From a checkpoint of a small model that predicts nearness at each pixel.
Training: muon at rate 0.0037, 10400 steps, batches of 192.
Data: trained on rendered dice on a table, 145000 training examples, 13.8 epochs.
Rows from block 3 of the encoder of a small model that predicts nearness at each pixel, named by matrix and row number. Rows with one number within an expert belong to one neuron, the router's apart. Each number is 500 + 50 x the weight over its row's rms, rounded and kept within 0 to 999. All counts start at 0. Numbers have three digits each.
Before each expert's rows are labels from the 100 images, of 14976, where the router gives the expert most weight on average: "top examples" is what is common among them; "colour at peak" is the nearest of a few named colours to the mean colour under the peak. Only what is clearly more common there than usual is listed. The data: rendered dice on a table.
# router: router (encoder.blocks.3.mlp.router.weight, 64x160, trained with AdamW), inputs 120-159
# gate: expert gate (encoder.blocks.3.mlp.gate, 64x80x160), inputs 120-159
# up: expert up (encoder.blocks.3.mlp.up, 64x80x160), inputs 120-159
# down: expert down (encoder.blocks.3.mlp.down, 64x160x80, transposed), outputs 120-159

# expert 36
top examples: dice: one
colour at peak: grey
router.36:602503474445508549559417404498470576423433508449414508608574474494410558494413506439526480502525539548544477496513448416
gate.0:409543535534509480510410443552481403507473520528454451562491599449473471553521503511544417448540505536476480461402471526
up.0:488490460498475450549523512492482510498473480539513449521548438528428503501449528514440576477535540529419508598522439472
down.0:457400451518491417655352498484499431498501459425571505548408369425557476486524481579560566561572444562507490453498482488
gate.1:512585378503498521508507486587559470469489487476553498511438513475538507540581469411498559471566587459462424488391469465
up.1:560523514519564496449527540482464531518501483454539424576538489607575424488555493475561487463573560477481440490453502560
down.1:489500528500500440353584560611461529457555496474545505508475532432490521539535557521508489567531407430515508523440596577
gate.2:441505425469495489490524432535546488512508435462540412556567554526614443503501482483489485554502517614475445552489452556
up.2:567423499490452502598442429573552503528481478529471498410493552496488497541505508569454527495378423520431458524455456509
down.2:415485535485425459488425506392492575532464417495535522636409533461492430491462495523485510411575525578483459451564455548
gate.3:410491533488500439530529472461495459632578562525599444488503496442479496600531485495556475500543525499474477416513467502
up.3:531465431490522461476531484477471459554520436596549496532530358492453507495518494435431493402463549517490464464594501508
down.3:402516453459471597458472479465524505493545519546418460552480523400476475506522474546581505474460534513577501588501431545
gate.4:415441438546478525506546487479458440516456495494544485462488525427341530489384519521495484539440473550611565459485484560
up.4:574612599478558445456507516495493500483525503467492526517534488542638510429565490530425511523535520493413574558464450500
down.4:476483498454529541448462488495445416490465452538418526484480499578440480546470529569496485556462500481451569591372494553
gate.5:488474540553451533533436514527495534483499560534421463528413437573501501450537495521563538567589464503571437453448502534
up.5:410520442479426486439409475542496509524473499481387490561420473442431514461545512599547459545556525632464489488436511474
down.5:500456401456542489494446464443531556570507522512449538515440590457513477528435518549495496600594578478504486463573486469
gate.6:613631543545505538456508528415476635488515524472346498493484463652517514462481528497543508487466477493474530518434508545
up.6:466488415484549453490462432546463417481495530527674512473456622447554435494479513522356506526453464509611570530461481476
down.6:473576525434591507441573552465503426575483532552500483415496513561494483553521536534506450431448516479376562539469484525
gate.7:550444593524507500494545496488465507568458488500426520514380582528486537461384513396468511517373569476552567554505474446
up.7:572484594493563557431552485496443516518459450571493507458564557597562475538425526498565516436473467393447534501434453492
down.7:479554498438629537512480424421505595513499482560530534426477410508546539562511465569466481542489525509432444510445494472
gate.8:485479496524437494586497474497573446571488487502506483465443532482465530458448470432485512539430522529479685466436445517
up.8:462498516528359429596484547518531574566500553457525492542533439509419432411436471526546488516524496590463402534477552561
down.8:426381488467399474562499535548566391530438514515549504486416482455517460491451478435514481512537529458480579408549473431
gate.9:449619569442452472559538510592425456478547494476589386525473381509588494446523477591473473481494600529463474531572537437
up.9:448419446501495493529487578519509484471502444521494650472509522509576545441483495561465590632459469437631505471561538475
down.9:380564539471402492512481579439447392396554541543537502587428406493466537460551448466538505558510463506477528543518504499
gate.10:473518503500534489488527464570526407511525503461418432440457456556591515502516490562467503470558374495528545550492456549
up.10:555531574543514487503597546534480451558514479430634475460512447448464587382478518500622517444435511500535463551544531511
down.10:519482520551538517488513454497503571468428475499553479522475568435546462547462480535466475474518436513513467582476460529
gate.11:506451491490495502461490459498568432421465468549398498506421542519411506597543523472488532479477536491524514411438488515
up.11:475532491483522497456483541543555425492401450478496431467466502528403507489464528458524542470501556551503529442439486487
down.11:518516453530492431464507536528497452442619490498513449486519434614464480467494457600580483477555555465493541501505396505
gate.12:493500403489546488484526504454367446479495517451500540471635458457494488530485480515445503511473555441498489565499530389
up.12:417506604520485490551506534537567516543513460506495355611457513471479521454416496508473512507461470564534644483488496538
down.12:473501486505524492503518473527484521463437468465468457560574537548472533515485563582552475533428529479533616548403450540
gate.13:465439524469557451517572444445517456402592403507430575516481653542484490581416473458506538524461569535552546455408546525
up.13:429471638526471474614535472570568504548584506559490526563454409492406564570493486458411550456490383544464579416407510530
down.13:547484481404464598452465488606574516475382525435469434508542397414531546452417447550480545506524587493548489512519489574
gate.14:481429369509511468565444581566553476617501506505431606440523477555478472581546507507449548510519508478495523580617516535
up.14:559445542464458484524471505489539411507433430497547521531534570394432458498465481458565483484525589459481545549519471541
down.14:427440484464404444446471495478510513550481490526577532542417537518421476471484453572468476540439526557539465480524497488
gate.15:461487453496543535518431542483438442596497576537430530485442434574604448541354481439473540479476572500519551541475442532
up.15:382526370483490543533558545514465403551470567442448570544503453592543539524416519442557558505485462461543577535422488521
down.15:497517503485510490405548624504504539452580498519514511471521581534438521535468522537561453434489490395480499447498535550
gate.16:500507586493542587457483512543593509453504496519437484488498521459602532466506451493561462486548420514500375587555528562
up.16:496513442511500492453445486510410442537404417456519516489471504534491452469487540527429514575672439572469567449431471547
down.16:641625556541550496513520577401434397477561505592594471487485473471607441484421489529533533519610548424541500520497479512
gate.17:528533478484435466470374508454539453585523457539606478424477527486502497588615518577444545574476424435520582429499497502
up.17:541506518477540483468523553422507517583482500549516467583398470497424460519515478498506375464486469378485494447447522465
down.17:510501417497429430441507475506424481458560478483449521469496522480486484549492498367491488442495471480561476496478538513
gate.18:437463547451405516470484534488470503585481557463535423431484469509459489407604487471547546475473566552552539492485550564
up.18:506496512521489515465539524535430493614492539457448524426461476467397422485462536440559507505514534429505561522500485564
down.18:504534482499470485499463461376386471553498497451469426474542504483474451575543500549526591502543529386460616482463489513
gate.19:334417442501473488492531461542528394462517501536483502439572523570514514560431502478492465433456479508458529495564526486
up.19:655539579467460555457574462423442510480523496496434474505455370540555462425567528457472515510479495440494502545427521543
down.19:562500436458520488428506545433512603475472519442565399562540511553488456484509553441511557511506536434462518513401515453
gate.20:420568527466534476505518467468497461537517515428483423497337481483444564523490470536529513483474451567528583525461493485
up.20:522543479568488520512510519457473577474511502437491573512596539515553456509465472495473490504525501433478334608567461482
down.20:566482463572426447558493488493553435500370480582524583510438512563488423503417493476497494573550486488517546472455538474
gate.21:481497612523487437593488600489540536456525466491546480497535504535436497549405532534602518700541581526454442510487503498
up.21:508464575513462519528490577435563512488518473472527450490488517494542547536413481508591535654503571481458377496504526489
down.21:496536481669464480489555520467576525439499497565500562543525403434492518493528454461479521504529543521551622481531526526
gate.22:496496513471452481525455504468479463531533512485402416456481461510497546576456490471470491477403454442514519546537510473
up.22:488511492518454538468602591482508477578486442527465521509565555619554601452537493515524514581449576509529582576475503582
down.22:374497560508535510450558559483545560568550436546502457435541530439471417571507553482502559493511461562504480502551453483

# expert 57
top examples: dice: one
colour at peak: blue
router.57:569400425546479445554462579501498519492361530610479606500490495436406566521378518518508530476504534542490497489491570508
gate.0:422524463500553545548517513422534513626518463490520532501547439569585526529456505568466550587563456428545503524476458524
up.0:498489581458437477453496594510514514534506489557458492571433447486459496490527517536532440464458502539555471592559508546
down.0:463472396500583552504520516552507420513530452523515542431454456494556597451470530507505512468503505458410388450519457484
gate.1:523453578478495568559537450503513497472586584490454425491499317488487485470462503457444569385491494543600507435418478457
up.1:512468535477476546565510431467498469479574514405490515487504379441483464516419529415422534470578422515529576553449518469
down.1:413520429434463415473503536486589432530490489462574523420537558501458419558559483487571430495550490447513542455446475574
gate.2:420516492575525476569476453581457560470492522446401473503521558490484525445481488475543607489566566555540465447436509420
up.2:508599436492464519544427490458640534520499494581437482561571398567591483481459523497389470487428405566481465485529524582
down.2:584508513504475473531526526484587445540393512490477497522516416488542598509441504585567429582599504501464499579510556502
gate.3:593485493502509503441470442465491465436485466473448489406503521507347523461469494577491477500555484534476442506552450534
up.3:646490477493478478409454436500503454420447532410466472435479441533371528453485476614497450524507484488439443499467439522
down.3:427509534537597492518528552516449452474510512600545451509587457495518431563482559548474529472435564367509476514521496498
gate.4:511518490449593575521433466491333543538518501491508467521513574488551409555421517588457506534632537517514481506480541560
up.4:381487538490537543476510419518545428469518534478520561487390461519452542554418512415511423365518516477517440453483478547
down.4:512463552518509512521442505494561538488500544524452443477448457507475456448584486465467523524526442425440474563461608507
gate.5:513521504497558468519595485461590482503553424483528477516453468413543471487576481547567514511497541520546499510420525418
up.5:483464540542500618485562499488553566446523475376408504441454577510391547495614492525547467420505483487568418477590485564
down.5:451466508498471475514456478526558450538406447542507579483505554505588511510522510426585563517565418567529629538486541494
gate.6:465419525518514563473550486540558562577651513476516486507574502522528496425559503495436351541536512554558412589540483507
up.6:435436467451494441533495456459479535502571504444483474479539400479482567629506474488497532544436469467510485582506488514
down.6:482508413438548358507440495479491399476447546546449534533541411466484375485493463580428454455448455494448505469521463497
gate.7:462503573522523475555481529501507537577529554504578436511462518462596441531432549444378414540467446465501514448536454467
up.7:541516412506459519427558461517518502455502463477410583482575504546401535504555463540549504539539554529495458569468549496
down.7:515597454559462476537491409482400546453498481470470526438465528482501596408467467458420541543474566557481564467504554437
gate.8:349505591523514511505577517441532488486537542481524573483500455450535573540427542468474501467517523500455561515487522419
up.8:532408432453393538416545560402511512478427552529381425549365505554475487521468528516496549513574516569469513513471525443
down.8:492484561418557458518551555465514429512479471506449587537470461341492452430558524533431522602482372457431541543526409475
gate.9:598470481538474495441488447432421512629535567410465597677514462489587539411483506468580417541520543477526480488469407484
up.9:588432550477542468542447576467492578546543525501398500636544462488625523399545502562528452552579483372604524553469466537
down.9:509450527434512573541651544500575420605527497535476564537428514525463478522510527493537578467507446485471515430504453511
gate.10:470408460488503448546534505470538502395560427465554572542508538534529428508546484478508573533557525475507543536501466509
up.10:495418501449512552551535494508457520354518558444570528530496494534465427538568480461453510567489532430518565508514555492
down.10:473519490533554470512506416600528498487586525484444454507468403423547539565521486509498491512526397557556536556549494480
gate.11:484587447567427467528527509498503521584527504478498559534505497489483501475504464486546411541616474555485645525455509547
up.11:488489452533477467507537520556415520538540478524435498507503580571493521513505455505557448490529530488558621480388508520
down.11:470508484496463442573516468564505576546463574488495517498492604456497462515499567463495482551531448460505550393562523492
gate.12:582568470526532522563486546550453581468498519534599480484464500533568471564553502491436533495564524582472451477458493503
up.12:513506576480468507470479504537413512509469540526511446515468519504590506500468513487501574497521478531631561561584498560
down.12:442500429559548477473419547565539521467582457489533517555541375527555557502522502541513471560450424623500485465523504497
gate.13:533519430540562537458485508425525372554470538522521383458467439460476495532491501468587499470517554552578558515526518529
up.13:425450471494411516537409464438467578520482483497448559567582517460480525461576494544485511479458484501438470618388513506
down.13:461334430423481540550369499486457470504541520587390491547530521455459466422450504474498480539490500498505503450493426449
gate.14:415474478550527536445526564558486470527467482433497435447492462496529592493435492532398486404442437520546418452581451507
up.14:479587477478542388538431525456483488447480489561527556594647548500472492640534531495555535613520579447472524505457535486
down.14:543459511487550474470491489461434506494552493512554471563487527483438502505504533509553551557413432525504489541528475471
gate.15:477521530516570518483546523517534468606441523501477512502519521421499525503457481558490443462521528529532503504504498593
up.15:470516462563470480489479464469475511523485455494460504568613468554531487491472500469607473505603557483560502601478550392
down.15:502502461430485456465496489545559588500527562463435483515496549524603510525509430484595395508481489439526489538444462417
gate.16:448518426506561506397536562520509526466498486504496327491485542534581547443493496476481470550542422479539547559457534461
up.16:459505568483463543535489462476510511612501439479558596511547523486541470450510514462537510478472512384475439397484489540
down.16:429575503482543532447488496465392512542584517459517509516541598484539450654458536564477454365490433486521507515484508488
gate.17:554633544479415477570470484454559484364487530458533590412480503481500524462615515488478573460444463453552423541582526512
up.17:493476513524540477522490514456496557493488450544413420580553512476487555460433462428373495578471455449430603536399464477
down.17:412463397415554563528415511445426494462512470496460540525489478415458544566477486479497526482394492550494467500413521554
gate.18:484536490491515456465433482519638564517508518472491410619568577479462467532398493490637534521477563633523403399572518417
up.18:532541405478476486488452544467400457585514406489615486556578530569459528441475501485493476500594533531413496509462568518
down.18:395475480549535610554512474566573505548505496500469419489483471511544604470497518506453452536443483557521491499512494505
gate.19:500571507481510447550509434446464463525501500508560570459404557568478460412480512443483446469504487494453579469410508506
up.19:453505485535447488427484450527557617451497479545463555545647532515509505534573460516456458483405508512435351515600503470
down.19:505439496384457529557502482491483555458559409504441540459592482502509502557549386553573484469568457464524529539515632501
gate.20:515475556520428411544492455413614493525440509536478526593485488459544504434478509496612457479416460523517524500484453432
up.20:481468523482539512536410408490479489493465486567514545453490511588575465455567510496518425573505541596493620444508502562
down.20:504478463455450496393449531462411543589609457369472531480452550476507576534466586583465460566536529546505534416525549519
gate.21:430488493491434540445468474586535508483480453525554435570500495603515505528477509458551511546438545561489563480416509498
up.21:574426498526540463523574562430429485580530486496497589494489369532542507399455463531500523477461433479506445614557414556
down.21:503417489494579478471536553552459469594554520466513594513462566448539582576538474502446456467480567440486491521425443412
gate.22:496429546550495559446578497510545520533426453472545465536563573447515484457499480476522534500478582536463538502406477426
up.22:540436528479487499496505504512504570499523443509501394518556544529518371532526510504437572600467552472413446417479621419
down.22:492508444484540528536482562384619453521494417483485509578522464568565525483420540527622463545427569486493500463529479476

# expert 19
top examples: dice: three; grey die
colour at peak: black
router.19:595498527510496479524500452486528535445582538505556595519547436442427487550482482458478602542625537543570521508609510426
gate.0:488502579496500526445417558480492472605458494509426506591493590467437519549464521549565474484576492566566481615526476494
up.0:510469430496489533523596449546492520423520518510537549409482431492649485420515513473491517533493422440482499452449485465
down.0:434473517521536503546516540580531505531546532458418544483486473484452364553469415457438437529449417512450530474557473549
gate.1:469543523527570446498471485517511489475552493520501504546489396429514414580500504475387444571480424510555519594483472631
up.1:482559576492546473496480525489473511423512561461470452504520416430546543560561478500422453497435422470554490597572511591
down.1:623517427518567518580491577481458554526405591464487431465474543466509545555422450573513524428508560503506646602424497561
gate.2:578537482482560504577487444497515426513449518492489555455495473513497508388472520395462460482413526445516482494476457551
up.2:442445449522466425480456568505500509546500515534486424524434427583521549532502501532516494501556520521572587487501502463
down.2:532426504518476511453453484557459464475454464389439541405529484449450469522551548470466518484528523442485456426490541494
gate.3:530409423515411552476458444533517438571432517476552409546537497516520578465592491483495530307513512488588561571554423536
up.3:463496397522409440557519553463442475561484582470545507541462430587523562428480446531468529406567414460467492541569508517
down.3:453563511548518572488527488491481391483539454453508588556528521542542497474529560524568525443464545405554455475457514416
gate.4:447583537488485526511555379519548420501518544603585440510526487494406550509536535499530461426499444582536512442463515437
up.4:449531397474523460471557479491645533507558464536570497564618440475505490510450519562421434487499494427508534466586482568
down.4:469549570457421580451430501542500505542521505587455523543509336492569536507439527478552461479521521524530528453527521519
gate.5:473462466451526531554526492523527552516512615474490482557510455623460382441536505408475510492602512576469532437468465515
up.5:589594571507531490431509536468465560454517463517576487411577585432541492490470475539444474536388529430526551497517504524
down.5:549581526433504553418492442565499381485500444554451432527535457498533534489470541495528443571541482481547461480558495526
gate.6:479520423566557492548485455549425562518507519471431569448487413527408569460538498502518499625482564522531595491471477340
up.6:612481485507520459498520480459513575565506463425489492460545484409416529462499489515511405506437494582451428506488458424
down.6:433504416554443523540382552473512558418539583433555460483460502515559503442423511449573570507565475566502386506536532499
gate.7:502512516559569536529523363433470579437476513562520549459528620498451513478517483434464513520519469533541510480362501476
up.7:584526520418390542559486537537455493528501491454467538508547437512467501569457488492577492452492464579555542506537513533
down.7:492451439543558523569546469523475590464615525533490452460510464417399498492537485567467389469400519486516612625426518548
gate.8:510455576513485466446456474560412446535445501529430485487548533603437460467567516566542495549593629405517541518492437447
up.8:507478422515520506524568562511534562471565504526576464516455449372533525541541488457597500466526519544498501472508514549
down.8:475555499514605483433526396516575516447470472499507546466492444528510526523471444591571508590468563477463556459487578429
gate.9:471418491485482542543488505444535488561509524547517479435474592431474454502456525569543606497502522502544536486521526452
up.9:519538453551447451524480433470532521488456561482491406511496395537547553549530542478522449501530480491650476494539457463
down.9:468525553483515566485489503460435320435486511527572519459478626506530500398451523410479504492562442479485456462486481578
gate.10:474401358513533491512456461536558478408507487495516464522540489609499547497493513482456550466509497550571454476434494538
up.10:434473532500523475558499519559447553496512451481464577564498457498464482580471462539472540524422504409470563519499530437
down.10:534522520478456495493597446523514530519491509503437481448448520404507456489479540562470503473443474589521486470524570448
gate.11:586575462510499481471539499430627448557539536518489476521489538564420515491439501509469501608543470561520570390452535413
up.11:507396474462475489599521521464455433526506408507595456557480393509517486481473460505539505465618504452560465454457536511
down.11:442447481475407426530565474463475491534406539529534414484466503385558510447444504451540518488499432501504532497500486527
gate.12:502516501578486496532580555473395544588573504565494437516491549452483554527631502497425486471507551428514499443512433526
up.12:555462505479431449509491499475523525525558491542556549527485504545540446413523452547497509495523453599484576482543535481
down.12:480548425511453414438622539496554493508569530511490494503496422498520437431592556525570485592476464503498529602489472451
gate.13:545532510508478501498489532486437481510439419440564406463494594545444554534502453557485561493430466515566566400533569484
up.13:552471458491433465455503474500518385428501547606489577561485571474484502461403526496484451420557551460459456550530531556
down.13:547491525470499489507421516503527514481504522538498530539522573483585430466444503491466573416523439487451515432460449497
gate.14:489520518497520501479539548515447556571500447471527534604402574507445503528394494488469456466490481378508567539600484467
up.14:548586428530460584530638468478466558496546536463518525481516483493649586441500494558478483536462501508457489544542460475
down.14:438495509453566544439586522506510532534446520471453508590511520536457490530487423468497466551489442534484503436434511469
gate.15:632454510494368508442516504488559530490491509547399456462425453495451490547522539532439457448635534456422463557532414591
up.15:502544500475580466544568547492472548440480528457499562473472525493615493513461505473470569650422458495532518403434538417
down.15:475440510554447529571486445464423595508540511454482544516441533547499568488542480474505465476505380557513506558521476515
gate.16:407526542423524491489584499529498494504489524490576486545448569575499450475457533504404453603407414479538540505494493604
up.16:461550495513558515554555501557420404495451565445537454551528489596473483485489523509467479610419452392510519488515533515
down.16:550504450440563418471545589522496486526402526494483422510550466546382683474566501485538449541411580538509500565490566456
gate.17:483514430542446539505532499473532637546507461497580461457506546599553547521404452495485511539571468501529486486613513501
up.17:452520515520498488512455567514504452526447479537533397499448470492520515450520477455543495414466570512585564442468545464
down.17:547512427564498478584493577526583572537386505542446474433509465448442505534532529601504470488455504501533533485444524499
gate.18:569441527511483595401617508500532500540493587513419479468436547575518456523488513512411380544587482476465575412501562473
up.18:477507462514507376475428488500458540442500410529506549547578476455386558443506500498534560483414497586529437454485509548
down.18:560504489565537551455567460422451502562483433496574512414429536506524483451506513506428501539521586548466559503539554596
gate.19:479483428551512501502458492476420491515473541429545550581511522558548572400491492504408552504509479511495526568490517480
up.19:450388472508496441445444521542475552432482575505571587521444499579520531531470522566576442525460503474529470518459507593
down.19:504544507413408507499493609638499484492499421449455533563495461549461556519450417583485543530453514535524500520424499489
gate.20:476487425490456424572607524551522419507487575567568445473474405496441505372428516507510458408584547549412653418522444532
up.20:488597459559505480405595532559524555527478506544560404575485476540434467445530496479498451531595556430544518474486455431
down.20:516549494384511497450520543488544516591591481506484520555551477400524515516436495525541465513558645541528534464438516487
gate.21:452501467520501440434495488492478489542516488535457442566479610578498467498539474496494443520618517489493595519499494502
up.21:613538517501520554556559515435503470451500540475496513406575438516472531502480495555528539549484544453512513477574540425
down.21:466570497497570484451545553560463562456513433513446483555485495546550558428574411481476511453496459485383430566469482507
gate.22:390589521473427515449496469506574463469435550536448516508497435594543488555545552504498477387493435497603465411500521550
up.22:556449521515616421499548468524474500521483483510396509436600504503556502394486522437503457479499470449485516526537517504
down.22:493530494505430509502438526502555488533422580477569489480589519525551443523534444433551503482435484557551591514465510460

# expert 25
top examples: dice: one
colour at peak: black
router.25:565542460511508522445578465531425531397480413482452475533542489475447522439469443479511469528480510510452488454442527535
gate.0:463470531534561567503507510490548464597547560443410629505517403463540473471564522483543402543497446464554525546502573523
up.0:480443491469497576514529564461484508580570494463552491436399400504510485487489496536504515527474407526511567499447517489
down.0:446476501529419625543430525515517493443481471486522514545574521522558563446483539497427486503506501592528546563487517468
gate.1:473466432515437469432479517496464555602521522496506444500540667463467476547475521521516542450439539479488518453519489500
up.1:416424501488483510555450517448395413457480609503629518454478353462571428463504478448546475460453491493453528507580486494
down.1:434440442515497532431472455544568395538528550459509544521483527592387506518574529449564519549439474439490435507523484486
gate.2:448432446488536420519559547467427546592516565469497581412626613542377524522504517487479517513543392491539578505479482480
up.2:574513446475417493562475480578570497440555424495517489492467485545553570468431493531480477527481521472453432502514531492
down.2:517545549520500447498572414444448608471528488517452605489552347531424577545491494456451574535466488459504511524450534528
gate.3:505436492516525502511524511557559541432496451470503514501555487581337494447546515523530428471481554514578524470516528477
up.3:459511487455423497576483465541482466572527570589469529487405478527644466526434485503467474471581551531518453416453481580
down.3:560463497438467523541518455512504546586590531482407498502522463569540486526554556509432452497551453505419568405445536463
gate.4:554614533497430481498453504474421528536504459550484516519465545477593534591606466576570567509452489540538517544487473530
up.4:594628354507513506572514450525477530552470489596497452575505454496472521499431448488507480525489496411476502499439474539
down.4:457467503446556552558535441542443532480532435487439482557583449505558492512492481423406529446499489621463434473505526447
gate.5:537514429534518547433487433486418476475532568495516412400425443501574508465512487432539523462577542520497514408502415539
up.5:564585563491519533431561490502534562441466548567424456476528467447554472549513508521392447393381478450477539548499426452
down.5:487492515550561545477476554389441474515514473546523442459523509552517482526509513472491544561508481536508504539572511460
gate.6:366508534515460506494526581453491525464517561549478484523525556494518469542508543489507506574582541457431502403466533442
up.6:583488531538585542594462534537527471581529439504485459478492473453452588356493455548453508449509457530493383509487512506
down.6:442524531469456516499477517574517499510479536451529529427476612413512493524447589370475549481459462549455532418499503457
gate.7:569495543486514532478501464474583512497454463458510504488446498554607553512543485448503564555453630423466534536489537541
up.7:522460473458520507485511457519564392468437475524608438457381545477454496527501518370398492550452595586518390472447531485
down.7:558546409525418458459464479482446457607553493562514442508470478538382477555555429518539574448515516396513540471437472517
gate.8:468616662485432547463458472471550557534476507520541612458599508422529473486483502537408510481537494449619572400475506560
up.8:434639547501522479471431458491490504502538512465467588537543402379569492576503498579460471432568469416520489466548487516
down.8:430576494369533499486462520571531497513599501445491544536498453428481543460504457540429535479571528355465435446476492511
gate.9:532428490446535445529542501557408368569508518406511508384529491528501547622505515491587584482522515592454541440375470508
up.9:544462581500449505457515489515543449406456526574578424416425481565551470551514487446501489487504533544433518502416484481
down.9:507474498454532497518509401429491537556504456461471547554574538516428428463545535493506555470484487531563444473511444514
gate.10:489459578480532542490496438488399541430554475438562526495481526452406480487520503612457457409587587476529475505493495545
up.10:470509557535521476473548516417526431483481533456486579481529468466543542488588499502498541583513474481494475501459491488
down.10:444502527431572474589523569550497442456509594582544498446499476529526565475486517486501540500458580427461429496534552319
gate.11:450392535493474457438478436453646480488416503450381561509479479523519484468541501427446614461517523581545401481601520520
up.11:501460449528473435495453520507383524443568402453585502615508506536481523447564479532515526509478453575509399545485455540
down.11:599521518556558526487499561470391472526421636465501471544452503518509570492532498484551500484490511494614539525521454613
gate.12:366468510451562497536499506457459339584472514550455450415439491488475525523573505415358619506408558651515523524487527479
up.12:459520495519491541506512408485562476440460413513528568631481621420575518530532461503487523577562534458490559603460496475
down.12:573475494551446454465538522480519494497475470552564403539492529507474549491588516489566397552472411535513503598510471462
gate.13:456452690515530565494520551491438525580546530546447491536514380574439501530429514542532511540491487488562461355529455548
up.13:489502456503463466536474503478455552435544489429505486532393553560701533465530484463489491547557456620512495493497496511
down.13:465519469462461437480515410523538515533493474482533507534438506436546414472502472523521495548495444611514540549402470507
gate.14:452466496546472493494487496447458562594518496462570456524533563541469524566549495521462416498539503532621480614487437439
up.14:398374449481545568452471542472508548465488516495520456446629561511414527578556510443526478536501544489539447564469421467
down.14:605495435542483470503488535523473467512477434461531428466456559540392502466472504442556455567495486587514460532565442447
gate.15:547481517499464496482502508489561405506611482438487468554514503520543479481529470514544455444487471533461519520492512499
up.15:516565535482494546469455459489541490559441428503584457454519567489455491605447517445530537509507484400516531552445472545
down.15:580554537540556521441577322442519499512534446487430462513632577489441529540511590454556581470479543482532497621510524490
gate.16:494543471478629569529466544455531507541477473536569555537416391382600480454418493526447515493420543547573522417460474549
up.16:557391487513494467475584547538451476463488508435427399487546555521571507558529516460541474491517508471449459598537481466
down.16:445434583479544515553491557417496428391530451486524514519451404502430581510580532490530424503458560455496539540476505556
gate.17:426528440480459538496470509500590482540503504533540585492558498414509515476487471507542480470470541332534442518446473486
up.17:567515550547546498483550535508429371575481552488476414456461444488480496503490525434550448594419533493514466560480523524
down.17:469487531593510508379457455426427383506591437436485504553499442454548602550505452433555459413565477596490550481527410569
gate.18:451555449567469441458485576474545522407553534494465505440457458431446452483491507456542453498534514405410436470637529532
up.18:399457528492591431507545500458553538492521497461492550532508532486509428420537493627507407557463463507543487411533537386
down.18:465574447465502568546567507471482432524436420459465482483593499528560422536537469505506507546554506569445523602505542495
gate.19:538562511504406640402493492484580576430513520547583380456460668547564510421493479515453467494394420426510534537483489617
up.19:554544493482495464505505471527494617380481484516536402469437597504501536477503493433478471524487479394478389527528571448
down.19:409542461513489508533396503553493463550503541554539431371529474507567504561452493499504522469556562435559526506549493477
gate.20:577463509525527554588498508515479628540495445427621586559458596502574503468507436553448506500397420506526605441501499515
up.20:401486503481412462378500537595551477537482551492355478506525464502490478478484537532573535549513487542406385468509495563
down.20:686512401571505502458507501521618462500551526484565546517429532524513514501521494538443545556461566543542467436484506464
gate.21:567528418470495545518471525454568382445465515488501519564608444493466534575487511555483480457587527575502447420403542567
up.21:434498547501474501584556538569504602582608521523560516520386539607484448475466500481436569549534427483555591594437527479
down.21:489461593465483539459517514529561572415369480524372559418534535455458519478472460540530430411418518483466439394512507539
gate.22:411463598510646513465451575531490509569489568526436532515495391512627471574512504620395469447572489429547536548467454515
up.22:491477540482538486477571561562535487439498533583503540424561574524435594482461504506437532495581620380419549455541537461
down.22:433482428462455495487583572497536551530566478567477571515542501521549511429521487493594460596442487450487449405561515456